Weights of a small sound classifier.
Data: 26041 training examples, 92.4 epochs.
Rows from block 2 of a small sound classifier, named by matrix and row number. Rows with one number belong to one neuron. Each number is 500 + 40 x the weight over its row's rms, rounded and kept within 0 to 999. All counts start at 0. Numbers have three digits each. After the name is the row's rms in percent of the matrix's.
After each neuron's rows are labels from the 100 clips, of 14848, where the neuron reaches its highest value: "strongest on" is what is common among them. Only what is clearly more common there than usual is listed. The data: synthesised sound scenes: up to three everyday sounds over a background. In brackets: how many of the 100, against the usual share in percent.
# fc1: MLP up (model.blocks.2.mlp.fc1.weight, 1024x256), inputs 0-127
# fc2: MLP down (model.blocks.2.mlp.fc2.weight, 256x1024, transposed), outputs 0-127

fc1.571 096:510545490480505518461467465491526521592513501525452517550503434488503502527502513453497476523586533593538452505481545533505512515460524455527510499465470490519493475483528507550479434551424482488499566452534431486476514501519504438530596550527506475539500421491451485443468513544474476496556478479519517505477448438501602574506462453453453542491463507474483456478454516474472443477507
fc2.571 078:404572541593545518441501506488488421508412440515479424513570515534463510483553525556491544406455524563542555551529540492501532467533504496531562500519514503552456497513504484529491570436539491512511445486424499541450500483460525496539509535455435416445446540499500549495462404474479520501505512521511501562479459529574463506467481486504500475529509566509524471500512460407494529535454
strongest on: coin spinning (91 vs 5.4); first sound: coin spinning (91 vs 2.6)

fc1.642 109:525509540495503473504514431536520432476546493537553542546468572494471533516441603482511467540457493506508444563488499497485531493408426478493498469527559455453517430453427487474480491605419534538459598499528501427489506489489471493533535470522545536498491455513469503499531510482564541550493570479501505508389519450533444502499546524425509502497467529513468475434483520503432505557482
fc2.642 128:540533513504544494496486432520532578485522531496497512506478498553520528443471537506518475510508519557517537525521482563477539545456407542549459483489512445559515533462402496516510503560490447505452559501520431506445419489518494494520468426507534486491435454533453480566518534492478462518461528458494517472500536442538498574509537511482469468439523428589424481448495563475448463494451
strongest on: car passing (100 vs 5); first sound: car passing (100 vs 2.5)

fc1.325 100:419518480542488522452533509426487564514532515548454534559495513562535456445499483474531490411514546482502426445491524533447518569532472403568474520472583411499465484427479338450483544530542564487522532495529440535486489471549557557540474491492498489460485500511492556466503543499521492523477517546474443463476468582499528521499504493524500489545509536522470530518444422473493493551549
fc2.325 090:494435501458473440506540423521439569544540485461544507555492499516512504465462502544464508453563530501464499568469485535524514547461446496467506489451495446531515504455577509472420495550538583541493542522471463560467496543557482459530482495481516458452477565508504476536497585483489441495492482492418503472499432442532462461476546472541470507507501488505532544553421565511464517541481
strongest on: mooing (90 vs 5); first sound: mooing (90 vs 2.4)

fc1.732 097:481500517566484521454468428449528541539510446528495479453398463507530502432487502479589549488519500527560508509448517578505527533551429542491480515486446520562459535481431481462479496510519535491494489537594426512463569423548535507479536479507467483506498478483444515521466459548550531465528501441521598529519473533510509538511455519443545548506505519520412506501508525519510465546517
fc2.732 097:548471512526480475479452499485482564558576526530478514496483551452476469516473509488544532459502502484486485551488481537501622561570484480546515560521508453523490453470521515454551528544566491457579468555524473517511488494463499485465512496458471534491469484491508504491522550486395510408513511444474478471537570434502435433515488498553489516502534534479454542529565540498565440434412
strongest on: spray hiss (86 vs 5.2); first sound: spray hiss (62 vs 2.6)

fc1.462 094:427594490566535476434567476459567482487460468480462518556427518456486515512485507537503509425462535542502494458544507476529499433421500526539608537471482487421461526466525385541472498529514551540519510489468457505451495487451505505440454463519527517487540422516483469557481455494569504480493494567566511522477494496521536551507417524462516499478456545549523455503499485596445547491529
fc2.462 101:460504522513501541464556537483444457386482433438483469508527525463504513533486453522542500527467510524513539510552459458482491508457510519502486453478542480458544450456495469506556523430544514485526520549502572451528524473457460533440466459544513489500486478553468485558486523508571552473526423445447477553458475581488403570520458549519474500476444484470508561581551471621501527503503
strongest on: meowing (98 vs 5.1); first sound: meowing (98 vs 2.4)

fc1.49 103:528494488529508562490512499461573536521497456571499538496461496447510504409466521500463518540563496471545427506429545512504518489424410502546481497481495478467482412515463468501389450535423490518510520470531531425529542494560474490507509509514536494497492492455475483485498516525521588514501519480527561496475537527604494529533521450452518493478513516524483476492395512465453524552497
fc2.49 111:522518496497476562548558453565547549427526439551509476441472502492481561510486543501503535518473455570496518524548541454562548515506453544539504477437537489510501469488505430452376502478445490555481521524550465463501484543476524495529527477484563505472504481515464513489499508486528515515509516520509522524532500475530442515430506474453503491465526404438510465434452546409497548509476
strongest on: car passing (92 vs 5); first sound: car passing (92 vs 2.5)

fc1.112 103:537427519545501475520440433428447594463488539431517628512462554526547511501454493481499542543528507493474390505440527525470496513443427542467490480436532454545503449506510544432505558502555570464547530493548546488485582571599519517510559524492517520492552488495518538496533570531466494505487524467532481478484434560520467552518435395476529523457543581548549526588488542544464486465470
fc2.112 107:460444562474524482544510588472508526491543523544465488499512534489485488504476521565478540540594449512452420480499573421534461424521531484413449484503433436564508527510571566499550552527547516553455515530518532451481551534493436474480524503510545494583503483566504515514503569523479497441522472438508466494567464430516542471560525505543478539462427527490457535488506501557454506453436
strongest on: mooing (47 vs 5); frog croaking (42 vs 5.6); first sound: frog croaking (42 vs 2.8); first sound: mooing (29 vs 2.4)

fc1.763 095:441515506489528491505533436489537448545451565449555480447502472457446498471470560541461592500514547526481509527527520499508512467466483553475536497470492516511509513502448503540443430540499441494457478402587460532457518461445480493472490504547521418474566481506481507474532544497518504507547498550518527475523515536556462581587466536473506439463531471462455434544505481438376443508512
fc2.763 087:461545511552496432495546505521505489490469478382518423490447551488507567554513541539492540483509488535453456451550492497463465471482490477437469467488503515509531516507481453537463479496501543478521496492544475483475522528460477436437484513484473486550554447476471505532485506523566536593517438518553509511498454513463438541540510545460510513526393509531476463513517500561486476546523
strongest on: meowing (97 vs 5.1); first sound: meowing (96 vs 2.4)

fc1.73 094:514542528509535521524525495488458498487433513465506565481462526451522543505518600518551500565524527564501489496500457490488534486439450455540458525547536424528464512394465414469521459492495530491442551453569476395556511479490501515474469499505484477555483514491489584535524601521505481555474514506514546458502540460524484532473469468459428471498498493522490523509493427536487459532553
fc2.73 087:553526537493547593516504496507521550493465445468433506468575510519487508466485528506555492483469455479581499564576572541456466561582476524571429445476514521543530516488440529492548548554459460469469518485558562502515456456464409558549573511456500545509533460503445496490490457566450455469492538393527476484572458460526493506457469505523553492532460475481450531439493531448518513457516
strongest on: speech (26 vs 4.8); fly buzzing (26 vs 5.3); first sound: fly buzzing (25 vs 2.8)

fc1.703 107:461547555503526505480431476441560540501463505577484598519553485520447481464539496509485555486530542512544492410435501514525567521480506468522497487542484503475503534481533484517492481442471504535472494461438542480438484400469533516512561487515529451567438529425536556477495568483483502428519544556579541519439442511506595552511500502465560520488477539477501499467504442456544554503548
fc2.703 120:431556541468515469479545488579497529492555532535535577528448502535466493488442602576491537459451551462525524466467504548542562486417491506503516531465503537487507610477464456533429431525438474500498454482570492516407476585461548491523493493440490451529451481472468511488534560434447510528417526581530554462491537474502522438538519510440513454452459452404511539460403478447497477560525
strongest on: car horn (100 vs 5.1); first sound: car horn (100 vs 2.6)

fc1.706 096:492523476468547503487499500447505448583461521483503472498514513517514552442521517492490569593514517473497488471472584503431542476528458557515507541480568526461466480489469520539515444540472454480513463439458530432499501505409484491475548534540537508543601445459528471514443500541468567412538498472475526532470539558499566495497499533487484523496519484539422476521454483493515561521527
fc2.706 096:455478473468515472526524447481515496505479514515525553473475512531485464486512555509544502475501596484542578580512441464459475494478509565502539483483478529511530487438483428502476520515453473494435480539612553501479505528461517548562491562468486469502555507449510517492543480427447521577534417505544484493499473476440496496471476511455452463426523458508503488560444502413541505486508
strongest on: meowing (66 vs 5.1); first sound: meowing (63 vs 2.4)

fc1.136 091:541498546508517521538461450495458460447522466502479517528518562493535530508536497486483449489500431499492486443493509493467424552486432525504468503509444412420456573501439468549559515539498557525464548490504408501489544490534509526534584506460535411525523610500457586497492489523451457499522513540485505504529507537545445507528473512475508514568526577488466521553454446461498531594559
fc2.136 101:478492451482499527471501490477537494473455537504567538468498521517593548542479490536494511527468447484503405409496559507524436504566500460532454464470503509511517456511468454454460481504514489414495482420484581514504541518557545523400530568501486486534567546518587431457575478504474545520459565592481522461550480523539441510404494495474485524563523524490473460497522507547502473486522
strongest on: ball bouncing (87 vs 5.2); first sound: ball bouncing (86 vs 2.6)

fc1.360 104:527500507502504474442479502453498551496557432526546466595440467485540484427483537486520468461506556477569479508488553531480478560495446493488469481470488439456467492444455419424428495580518517526489523469566393550449526477561481467500487545467504453476477479510507543494501525523520436479462551527488450503485503500548472510474494464511501551581457511557525540480400482464429493610549
fc2.360 120:525423429505517461460488495486560557451501550521538499532457542482494542517532518456477513495477512458485421493477581504514543540528482523453495529469543446512475529518542437407442488486475480551503509431533500524471534622533497520491531475481572495483578514505476432534524515487466459538511456505532453452543456478602483456497528426451502496490524519560524517452499495570448479548493
strongest on: mooing (99 vs 5); first sound: mooing (99 vs 2.4)

fc1.660 102:428452505516535467546518490407548549499465500552554612541439541437488466431548509495495523471491525493479449459434484485521548455502518470534482527468482525556534536477491466510493456535474472530522461465509524530523492508481520543453526524562552444473510534404513512486462493481481461469547507531555543481476502562522495498521518500498608470470529538505510500559495465521487599512528
fc2.660 116:445520439540564479516528429502540522548450510528486559451493571479450439506527464542481440495489484471491538544436454502522544406552476568544504565431475545470529535530552504524487453516496471586555467445441547551510427513438543536552528537540507508510518498514547402482478470449417595472497528524537529554504526465453532472513516452521549447473556457513462448446518503449527552524463
strongest on: meowing (100 vs 5.1); first sound: meowing (100 vs 2.4)

fc1.439 100:496513401545529523471537479433521521524514475504512495506462493487504475479525548539545512475509522521479439484422505495471531469444466436564520504445576514504449439524487442421479510528414534559537503489614477501461531486571536484513461482503531471422484515473473539457482532556591524503521526491554538479497488549530490504518469480490486474538485541463498506529440451467400503535503
fc2.439 096:523522469498443520503503549444545462544466481516501521489495483442577515510500446448421535459457566486462432476412489438519539503543520516515499506466487458560474488570545468447470395489439483493510521511553522453561498507524511546495532542466442474454497528522493456436452522562453489524573519538530464524521500549500537488489560573619541524500517406504503473499473503559598489483519
strongest on: mooing (79 vs 5); first sound: mooing (78 vs 2.4)

fc1.675 103:481527491529557530549526475430536475572515493598523469476538528522508541543475517420521564445527501488536461476475464616486573548540466553486451441404472491460488424441423491471478510482566494420486517490536501458542509469512445541539495526538423460567496525455475501438527520470495467538545567499535544462501538597470482517545515460398504514437545518534422471513497526413502574575532
fc2.675 109:493544467522556515489471523464459523562500548532460527452479531502475544511544489445540543434463603423478442469492506566453549528530465545487536489464575475425441533479544474463463523479442500476614533500457516467467480508525511520560417484494487434492467496493423449464500502435504515553492520527516512452492547508543449540504552483455544456444518515511470456489524488542495512569582
strongest on: coin spinning (100 vs 5.4); first sound: coin spinning (99 vs 2.6)

fc1.633 101:519474551518526492488482503468530480470548483536518517423479554462484490468475465396583519515449516440546512494509506536461592511545523463542466476481523484514527408452447533382519613481498487484516528495551549460474526478530491540576508414533481416480438517476523496442506508467535505529526624497529469392478563575537463522477526487462544456504494569502474551502482451454500490556472
fc2.633 111:471484511561453571484476547454489479462506441471489382404524487435474447506503435507523525513478497495459531482532535534423519445465480526505535469533529500458531447478498527519540552427537518496614504552520534421527480443526478506534489466529495392459516551544426493501483509466477504516529494473475455460485497554471463516486445525520508518523491540431471557539471477481468564494482
strongest on: coin spinning (91 vs 5.4); first sound: coin spinning (91 vs 2.6)

fc1.574 098:464509573500492448445467454487521530557467508529503488515545517525533452492571509485474515512540506488434503507489486456517594520426519555457497543521587481550505594521515548443487564515483521504474560526560450480491543432478499503524475498526521499497505524490515511515513513494534477512600524569476474499492462543488538539468537600473524440494536449478448513516423551539457427463470
fc2.574 112:502517471530583435416499511513501429449500473378489378461543484430561492525487464511456480528468509537517558526578535494532566495395545505473519496529493500504484497521578562555480566544486479556498489532503478539507526465423529526518483521481521489502462508516469516477463539572576538514481476510470446520465440465514489459512568572436407492534477437461446504516435472518465477557506
strongest on: snoring (63 vs 5.1); first sound: snoring (62 vs 2.6)

fc1.513 102:507500487518507455431443465554562509528484486550511521511444525470505574537529492503545470496471518535540522520469533570542502547559484488529511409495546466472482503423448459457404497563442467470486536452520429512410481491491459495503498552485535516558487525527529487425440490504513480514531484483516502537486494500527520535486494516453434499516486494530458503446483520549513484525638
fc2.513 095:549493458547530507453498500570524455528481480475412521446543520494455474434547531459570467472563573538588510534438541543476515493496484454472560557419469513524448504453607532538426458448542492508519467519496528528532465543518500448470488508523442441488486492444495513499448486512459464437515424441515477516502494499523487514476484493519461498439413511489561525503531421568465476516541
strongest on: car passing (67 vs 5); first sound: car passing (66 vs 2.5); fly buzzing (29 vs 5.3); first sound: fly buzzing (26 vs 2.8)

fc1.176 089:437497507560507467419578503463498471489549460482464483620477551473539549517462565454485474420477520483510497532518467506462549473454553482530538533531465472476492526463556414465464510565519575519468539509534477432555499525538492544487490510508518551498499431497475493513502493465600488544447482508557544518408498458512480487492527548502544479445455523532504504545472435509459504594547
fc2.176 088:485493480559520459468559484482472531536515447573501485524511567455441508479492518428495467455454469465531504442509502501422519503478459544533533493502459501483463496490526529494568448449521556490500539549461545474525525506427566490547516531438467514486507435516501478488529451424517525477485468558513538523486449542466431539467563471509541534485495526571468509482513494536536575506507
strongest on: spray hiss (99 vs 5.2); first sound: spray hiss (99 vs 2.6)

fc1.610 097:493520533507511460494451485413504551480485502504533553515480484488530486436570513537545575487515522437555466468501486473442488546497447509532442468509515466471437585477402460430487530546561588515423504454547415487464562470527514497504555509513491506448488523471483554506569492509466488470533492428487490431482484495530576547536488490479489516583571534512475488523464493482504543505573
fc2.610 099:505467473590405432492507443448533565451491493484556527522497525441514487491449453512517516453439495486480528523435485509478595565514526490491495516459497502578534486431510505408502505547537530473503544393522467525488497514536473563534615481526561474499526514516521462453501504511486461464537443512577477489493487515506476518530480546567608507507488539560458529475490514539503521503442
strongest on: mooing (84 vs 5); first sound: mooing (84 vs 2.4)

fc1.414 102:484498500490481497559454470371551496513520475473541586504506510457535566451431482505498459512553447513535447522496562498499512563499484500565466467493475462522540473514499505454544518482514586458441506433584469541423510439547514556507557528534460449539493544513531521455486582493562430490559535494524528484561424562566525616513456477475473551489464581448431562484502516522482493476483
fc2.414 109:531487556436498483501466506472540516517541474521512524530520534512491504463466474508454549490537463488463530423577488436483533520515554528492476398532486491445516541533518559484529456488442571404442480529522547480431475506512482545492586443493481448550505509454542479480475525539488547447511524573596502434504482545545459556460480545472528470564456565472474498481522549497543455425468
strongest on: speech (41 vs 4.8); first sound: speech (32 vs 2.4); bird chirping (30 vs 5.1); first sound: bird chirping (26 vs 2.7)

fc1.169 099:500511450536491536518543515447523518495513482562551477476441450520514493514480521560502545464554469517576433444443527499518536554424472415566498536414607485493468452515512410445368483500483471558462529476519461484458527501536467490549448481449468451489469517401479555483568492493478483536531457588541498507465526559546540558502521486472448461569509476524505487526416471442512546514515
fc2.169 100:493527478551491461584547489475504583473549471509536520518518559545555568476465497493475541536506541480561507433479555480475553543431463534562528528429507449518484433477483489471423475442466530522515568470512493466522525499597522504510479432530545439493421521529491443495503554473492447523442482494479548449534485512505511499476493470541517521423488468496575431483455532452499568575492
strongest on: mooing (55 vs 5); first sound: mooing (48 vs 2.4); doorbell (34 vs 5)

fc1.192 090:487536548459569463496471487465589527549523533480448489509522525502560569437512528562541479512544473428514392483481478533393543531532454490497460505496522450514497618520460505541537537558525551532450483406552510461489521508491436563532526456505485418538509549495526519547480548501487527504537519453480501504547490506512457485451557505532459528548519494532454474457504479467484532600554
fc2.192 090:474580503512526536425454552469436470509454477549514480558517523453526434391561479446500470543551502490517482577503531425444424441483500506537492466522528519480510497498491525484513457578543487485534439527447474541463434444485559516457475472484564516428468559444522537469502406516482528498543474525462520517464515535531418581468564431499441495525555536583466525526533500543482523523509
strongest on: speech (45 vs 4.8); first sound: speech (38 vs 2.4)

fc1.435 106:452570508567504484520537465504454509489528557525450541568469453473527497427493563569492564481506577551539515444478520534534595510396475411537524466496498501515488523414481453461465541446461491551447480454494522489449517483462563520457516523507544505501488512447507595434562562588510478428443529515542521536441437499517532512450482488489537543518496484498510523443482450481475472523500
fc2.435 096:498520522520547507428432458460463548501509503546478563487488595483449510448546590539493484509568551490608522473411545548474566519417498570545482478521469449517468525466438536524589450479442501490492526495497532515469496480473511513541534431489498476515500505506531532514519476480486465463534530522508549520504456562504504559504495499465519504483462493541512551518481497544545438514469
strongest on: car horn (100 vs 5.1); first sound: car horn (99 vs 2.6)

fc1.626 094:486530488533536515497459516429540470474528543435489502507478499511489492477481496468519519466492523486502440497492516482458514534456523443499494539498534505510464517475514440458482508505461543560496475472489523495503550505511513510482523499546509477529431440463536460518448516507582528502461554463620506486457461492533541519491525448483566514504510567487563491504515431589499517560544
fc2.626 098:496551543461507563497553517502470507416562443531475476473508498451470482512471455508519538462490482522503537427463500494497546547513559550482501524543497512458498560496541477436532361525509496418457486526558548479492398494516566532527579450454562429498497513509488498511531490459493496552427425541533512507528485520446497450534516480551506519456536448466531548487421441522513530502476
strongest on: car horn (100 vs 5.1); first sound: car horn (100 vs 2.6)

fc1.736 093:431542449544469467476550479469547539483511456526495551528428463479493479421485578480550545522489532505538509449466479546476599455428479440542485525460511465521491533449504441486471456445479537479456515506524511481522467515494553525470473502507507509460462505482492552537485527449521467496457474554556538506457525544486425555513554494427577504467443536542530518482463407543492472596528
fc2.736 094:520538526465504507504525476540531490431552481498514483466549477468548547519524487588423427509496518496477500489488468497492520526511488509551428472497466427491480506425504551484506492460547475481421557463464533493465477499491506479523531413516563498486471566552566483550551526456436446448439462481457547558497401534456503506485596493583478538509529470518479495475474483525506604509500
strongest on: car horn (89 vs 5.1); first sound: car horn (89 vs 2.6)

fc1.99 101:515489500527527482521517490466491586531540502556497507456459495532521533533474477443509545516525522509545434420457483573503542559530475524557574420450526487484497468433371496406510521479529524431512505486486552502465551487513493527468504449460463463503575529454514452376520465512501466522558555487474518421537519547482501549534499432438514495561553558541435507541510515491566534513585
fc2.99 098:457610541558527503459488487446455485549547431554426556506503478526479475449455510458520538408473561484503496493504457535412547509521515556513507445509480502520456498451507546453478554452483523474580516547543511486470488469478541471510448463494494428487443435503488527484578461480502492546533525536494506487498583538491486508508570529467513452467512512527498468450509414488521544545562
strongest on: coin spinning (99 vs 5.4); first sound: coin spinning (98 vs 2.6)

fc1.255 088:482472492568588483496505450449504482498543519535480537508527555466461484510593592486518521519535479542496519478474510485488490504412486460504472465549447454462500464455492443500525521513486474567499512512489429442530570517437492555521484490455472456379505524445481568538410474466559510474536470510488513518495452501512460535482459538416510565508496517483515478537509503530412479536473
fc2.255 087:527503525461537529465493499495461510457445478413498472511451506508475463496481570520442539565536550473515466470509583482560589475437549543455509456442564525500538474537529502535467534463436500516517540534460582455470564472536419557507448524451542516493522518467449517484505561528541577519460468510458483519475484515487457510493489535464472489469520480523506554573501538569547545546546
strongest on: meowing (66 vs 5.1); first sound: meowing (66 vs 2.4)

fc1.566 099:401539529577501438517486465467510444544449527512543502472460517488581608547469575515548512462480489532468499479528478554420500584504405560517561476547517546520468499504457453521467485531529598477509489463493424409432596467450486466449477456453466532468432467476439548554518509444506529482502504480452577522496518473461515533580460476387462533489448497484469474442529435486528469476536
fc2.566 101:544522496480507518477495531430485511463544502574467492562491507487454427416505494526604480566565493436573365492481501471457520423578571529476521530458451517552472555502438507507564535500492558519582536468468549466537548510475505499487513498518495491516433442483485530531421436556536487503471574464525562533544486476530462499476510485512545497546493561477541563522519507480552477557504
strongest on: snoring (32 vs 5.1); first sound: snoring (29 vs 2.6); laughter (26 vs 5.6)

fc1.362 091:498548492534524500424525499412482534479531513478477525519455553480482468539447524520549560450513569523468455430470526464485492472440481514505585511416530507499499525471559438548509491521438615504524507484587449467511554491536527526428471528520496530468534427450437516527490471502522440522496520470546517506493387504518532510557416441509497574485528537512488443519528537549447475524476
fc2.362 090:397494468471477488459505528471516515449490486521493504516490508456483474543508424482553537490494479413445529444570455384498452476489562465455529422502496509505528513558545551498530506441491530494518523489607504406492526497561511504529482527503485411462500541546454482526521446493594477582493445539489443550516464594536459524578484552526536518518479487510483532511526498494534502528516
strongest on: meowing (63 vs 5.1); first sound: meowing (61 vs 2.4); siren (30 vs 5.5); first sound: siren (29 vs 2.7)

fc1.167 099:471519443457503504493498430475534488508530431540579521516484500489461518553500477489483548484432497499519483419469535507382486531509482512546539499553519442461415447429429459499471466492537540519537542542477501544466501508507491554489487452434479475444542499455500524435571497479456453551544463542535510547501517503526533549599457503501529530575543580551474446535468385461500564567550
fc2.167 108:495450505546517464537504435492539457436487523528581481491530518436561519552477437505458446523474414460496472408486554515507499494501544505512510607489514503478466467524513513529514427560496522504508562447448472529514454501536515481492594424501511475550509502509486405443523464467489521524467516542538557512498469447552582522483503502582456522531482523472545412449502484464485497537521
strongest on: ball bouncing (87 vs 5.2); first sound: ball bouncing (86 vs 2.6)

fc1.691 102:487549503542554521479470462454530493539483459548508497503498515526445519521494507401556514470533511476556440447465473577462610510564480537542467434434499496464486470442414484493533578555531518478476543525535474495478541474508418494485476521523501498559509484476472512457520506488497454573554561524570514495495502521533520539595524483415549492494525505529397485480495490391512547560528
fc2.691 096:491544516513553527495482479450510458517546511558528406457454481590473511541523517449529511489481539469476475484494474448508498506520491587476479452519519534436471465502516432471486530483477482492590518562494555493458488433508486448562412522506537475515526526515436458467547467448536483569531544530526511461486528498489497528498541493438518521456547529464516460535529506527537571543528
strongest on: coin spinning (100 vs 5.4); first sound: coin spinning (99 vs 2.6)

fc1.184 094:484564535486497507442482460492554505525489483510483526463469496528556464468500510537504516378541537540479471498523437515536586541462551554497491454507512502526554540459474511491521575460479563466424502488565441493425542469482516493476453484473517476474494495449463473521480547547535540485554452572506526518493481551501527552554493513471501520474494527443415560438496535563570490478484
fc2.184 091:460471437482506463511485450551539533529517555477490510457472504528535485485473473529491397531555465462520518564538534482538475513434505558539511489478503523407542543548466539510480459514448420487421484512497492520479425484423573514487455528471496482515527506520552459511471539507593534499462523520524535570444499547512459518485468434472434468514504515522510529523496509491563443481480
strongest on: snoring (97 vs 5.1); first sound: snoring (96 vs 2.6)

fc1.708 099:437505469490521431541573484471459552524511502496457533468533510550525472535509499508540472431455511472479511495521449465501550523468510465494468515494474462526512506472460455474504534532528518471462534461580434450575494462515555543561492517504453448494491536457530521353538548533514516527452600535469521527489516484515516499526492549504498440539505502429400495512505510515491460511581
fc2.708 092:484457483461512507524523605527499500570533560534446508531451458598449422448487546519514519445513515490514405577456512504471469484533430436455449527448482535511419529484506532448465541547524441479536410531478605506527540492537519433502477559550431510544460532491494514505526499512465529524484530537470485530487564471465488458501528503497521483457485456508490567545462559454419446499481
strongest on: speech (42 vs 4.8); first sound: speech (41 vs 2.4); footsteps (33 vs 5.4); first sound: footsteps (30 vs 2.8)

fc1.162 099:473487462530544552427463504418513526496511502520551492489467485518510566550514600535503513461560544440595446481491512550476508506484483489508462442442495469489446483507476441499415503500480549493495519463567475438498554477524484547504456533493407460534456520445498545497493511482523506437518567507539530474495447543538435534549537520415467527452485564522501559539526472443503476626522
fc2.162 090:423561469545486510539518480478519526620486544499493488474481482512510570453511541468510543474511532504526513468415535524478536513544500518516537571470522471545460470475457473454465497513543501473503474507489462474508469485492476477469459476514470452489542496440456536393475531439471417480527515452569569510477546567573476559519488484518546484496585527530465507507479454457497535484529
strongest on: coin spinning (46 vs 5.4); first sound: coin spinning (43 vs 2.6); meowing (26 vs 5.1)

fc1.282 107:534483551467531545443500481494439535520485541502409542469577518440510522448491507499514488508563522500559446503497463559466512485526523537510524560432495482554507486463405483513531511570547494475459589493523535474528501524514489515493498505465511519553558446554511538483496530540496515514514545497540487458428449523515478515509531433500499463467554518587426539525434527474539482495479
fc2.282 092:532489583452523503484551495510488490406513547523442473521499449495500466474507452463464493432430572474537434547516463518492509562482504549460514526489480465555502591456521583473558497511482535446517512506520429456465523589531519514539500500491472460446435492512450480541553462494510449573503481551515473488510550489527503551546616447556540488478474472521494481454418511508494405542481
strongest on: speech (99 vs 4.8); first sound: speech (99 vs 2.4)

fc1.533 102:424586440527571550442486520425566476555495505542437490539514486577529565488508474443556507435511525507528444442478486615452532529517495479515493490409512476517477523472463479499498584551535524536524484458516484449476494504493449482538470455525497491576505461531488494455481520476484450518535528500562496487463465573511486523520539465404511456474574535545412446503536506472463493535550
fc2.533 099:511532557470533514447510490446478519531513520564450522494516480540480542548523455449526499470474543467449471485542403469502508518569525583457529476474550495485526518474525475459540551432507566495555592542479531472475490538517472567527471479482530454530518491503491435486604460420507458570517518547557484448478516520488453570483588452468510425469492561500462423522488541545537544488526
strongest on: coin spinning (100 vs 5.4); first sound: coin spinning (100 vs 2.6)

fc1.594 096:530490514494515531531470464479452490478486502514518530552481512468478484566540532431533491540480509549543461467450512597460591539476521560503527494495586496464473486489487459581486475595488479476523605506484520502500496588554482562457563449469503477472551461502447455467496489517466481591536476459453514488501519429532504526551481430496488473483507526492512459565392467491420488535463
fc2.594 105:463500557545535537566589416520513535457452518513540525534512494487516509517565495434459455475472459524491442474476497487460573495496471517555498520522545515577537464507481457522496501543488502583499574497470502483533502528520524511431528477475521556498506520526499499491521492439483471508480494520531554511472467487461485550481474374438492510494521578481524477410481483449560599438448
strongest on: ball bouncing (75 vs 5.2); first sound: ball bouncing (70 vs 2.6)

fc1.433 106:509534498473540569582465510487502526533501516457459524425467539478542555447533528541538474499566518482519490493504545543530523472453521483476416563448497490509448556437470506518511386515508502571483448496547472467480464462418447454548521511486529459551496489470433505540486578530472593446490547511473568457534566522599567491507445502578507500476404511479506515551490450499509531460512
fc2.433 123:492516540466541520423445505524485488484529518510501486477496511492444469559570542536456504435486512473502402532488542489463530453565520526416503577492468516504466526536578448529491527491486501503557463570504474550409495474504474491431511572454493524576493509455492489499552527478496540545491525570502566535486500485512409523510529496511429542571480587490447484545475454524508448533482
strongest on: snoring (57 vs 5.1); first sound: snoring (53 vs 2.6); doorbell (38 vs 5); first sound: doorbell (32 vs 2.5)

fc1.97 104:523512558527502463425523541514458460474494465497475494551460506545559528453458547529480460544500550502510457481534410494491534458473488504467498494535439469497480567501506421504598460558546585517433484506502470481544494565508473505482524469498519519562508416502539487534530507505527501508460523513521521535477472502446514496497554503500512494454444528555497560544506486545463476568512
fc2.97 121:495480580495506507446472488481447585463496451459475488509449491512506517484476472538439515576461481485500459499483482518433488472531512515484427513534466462561482617471507535496516473500576597482522518526453502530541489506391570557495536438506518525522507426520520499488474474483496504476452514451491521530531486435469457495451577493512544527542562544460511510517481522585457477518537
strongest on: spray hiss (83 vs 5.2); first sound: spray hiss (81 vs 2.6)

fc1.342 106:450511459478542455437495536519516513540547476488463485581479489466467493432515517514545477526450513490485447452510465493424514457486551508450505554512515458425425551485501428499535547478482505549523554469463517529538478515455476591493475530474544493565582495489582411438538471491511468516423486490541496499487460495510482478438522471471496426532516584524508486527490413587451525528570
fc2.342 126:467497493465475541437532534500546475511556423505574470522482490461519517524537474544465488558489413482472457453525519427433491447517533465482443532497511516494465508510498464464461499504522579493469526501465551469595485478424436508506550488556541464594532528502548488481521528460462485466478470479555584514461500487468497555431566554470548515505460559446470515510582477564476551493578
strongest on: spray hiss (95 vs 5.2); first sound: spray hiss (95 vs 2.6)

fc1.603 097:515506508536518515531511435490557496522480436528460489467533550495477521490533519551533503520461525541569548551434495555516586549518507564481514484464453385473518494441444464506538506420450440501515556442542557514489527484543475571528596432470495404407540524473509494483518514455507465535558454494502488541529424492517533519479452522523544453543498480479457466493446444470499572531514
fc2.603 107:476503475482586459465511457545534491477478468488449466451483487447480455542487472536451443555458499454518577517486494525548581417481530568438524581522480488536486576485475579548514513486502501514509521421473437490466429509378586532494485491474507506486580428558488454521468456507482467481452475496542485585506470463523553504505480553542519462521475460508505440454495470523503391582533
strongest on: ball bouncing (100 vs 5.2); first sound: ball bouncing (100 vs 2.6); background: none (46 vs 22)

fc1.171 102:393488477595490407526527485417552546527495508520500551497401545492509442496466490456573524462433495567467490485494453527489608464504558446563556518547458540558526424482505494514463485538471502477547448449548521484544502537476596549486548509532450451449492479466503551488462478466524488548518571500503500445475537485550489491530512539477559453446500506523481498510574442585501482482518
fc2.171 115:473448493510531463462505513584516530501504517495480535517448518432499436573519456527520480468488505518423569417478504491537523429583552447468517571511457475513511475449562528582451470490534466460554475474474531492561467487484541494507505581557517504521539452545554473456472476507434501421426531448474493486480545431473520469489478549551539531511511490537561499539554509419483500465497
strongest on: meowing (83 vs 5.1); first sound: meowing (83 vs 2.4)

fc1.10 093:436537529575513543461446487448500503519512513571477559523430442521536516456540555515518541440512552539494454449493458610479547499433416526540516490463486530559472528446407473495551544524517530532486487463566449440471562451512515534468464482463541496511476484458456605540538497505505528459511511476490578492483503533484476544549452474446545553498473547448454535527491493485496494563497
fc2.10 078:486528526507521456400477512565528438511423489450512480500529537500461514520522587551510504424403475522447474495506455487465479436520478517456510538514506551505448553484457466541450553541487555438591472508525536534477535477483504552420502541534508524560572488492453521505484427469480496480471526472527544475452573439484395483445484597456569522505531541470511448506506503497488480550514
strongest on: snoring (98 vs 5.1); first sound: snoring (98 vs 2.6)

fc1.148 108:419514489543472458389510475477485540523460532486540580532439567453464500479580499528518588432444571490476514486420491523481552492457522446512550512480546482432480558499528421505474464467481589578571523476516453527466531556491541537504475519485493416446478515410538544467510477466504506459502441550550552481436488505515519586533520554447527456510464568466498479488493451486423483550551
fc2.148 097:478485495518550505493494494476498542584536543556477551543466550532494493494548566455509537462492541474471429452414513545449566515491472523470452507490491467501453549472580540528456525476421484421557508477522541449509467556520492541505450554515502486493541496510514479461427513450512464518538516533513453505468514533486469489525534542460527487427568475521532522498515524474490503527509
strongest on: mooing (38 vs 5); first sound: mooing (35 vs 2.4); siren (28 vs 5.5); church bell (27 vs 5.2)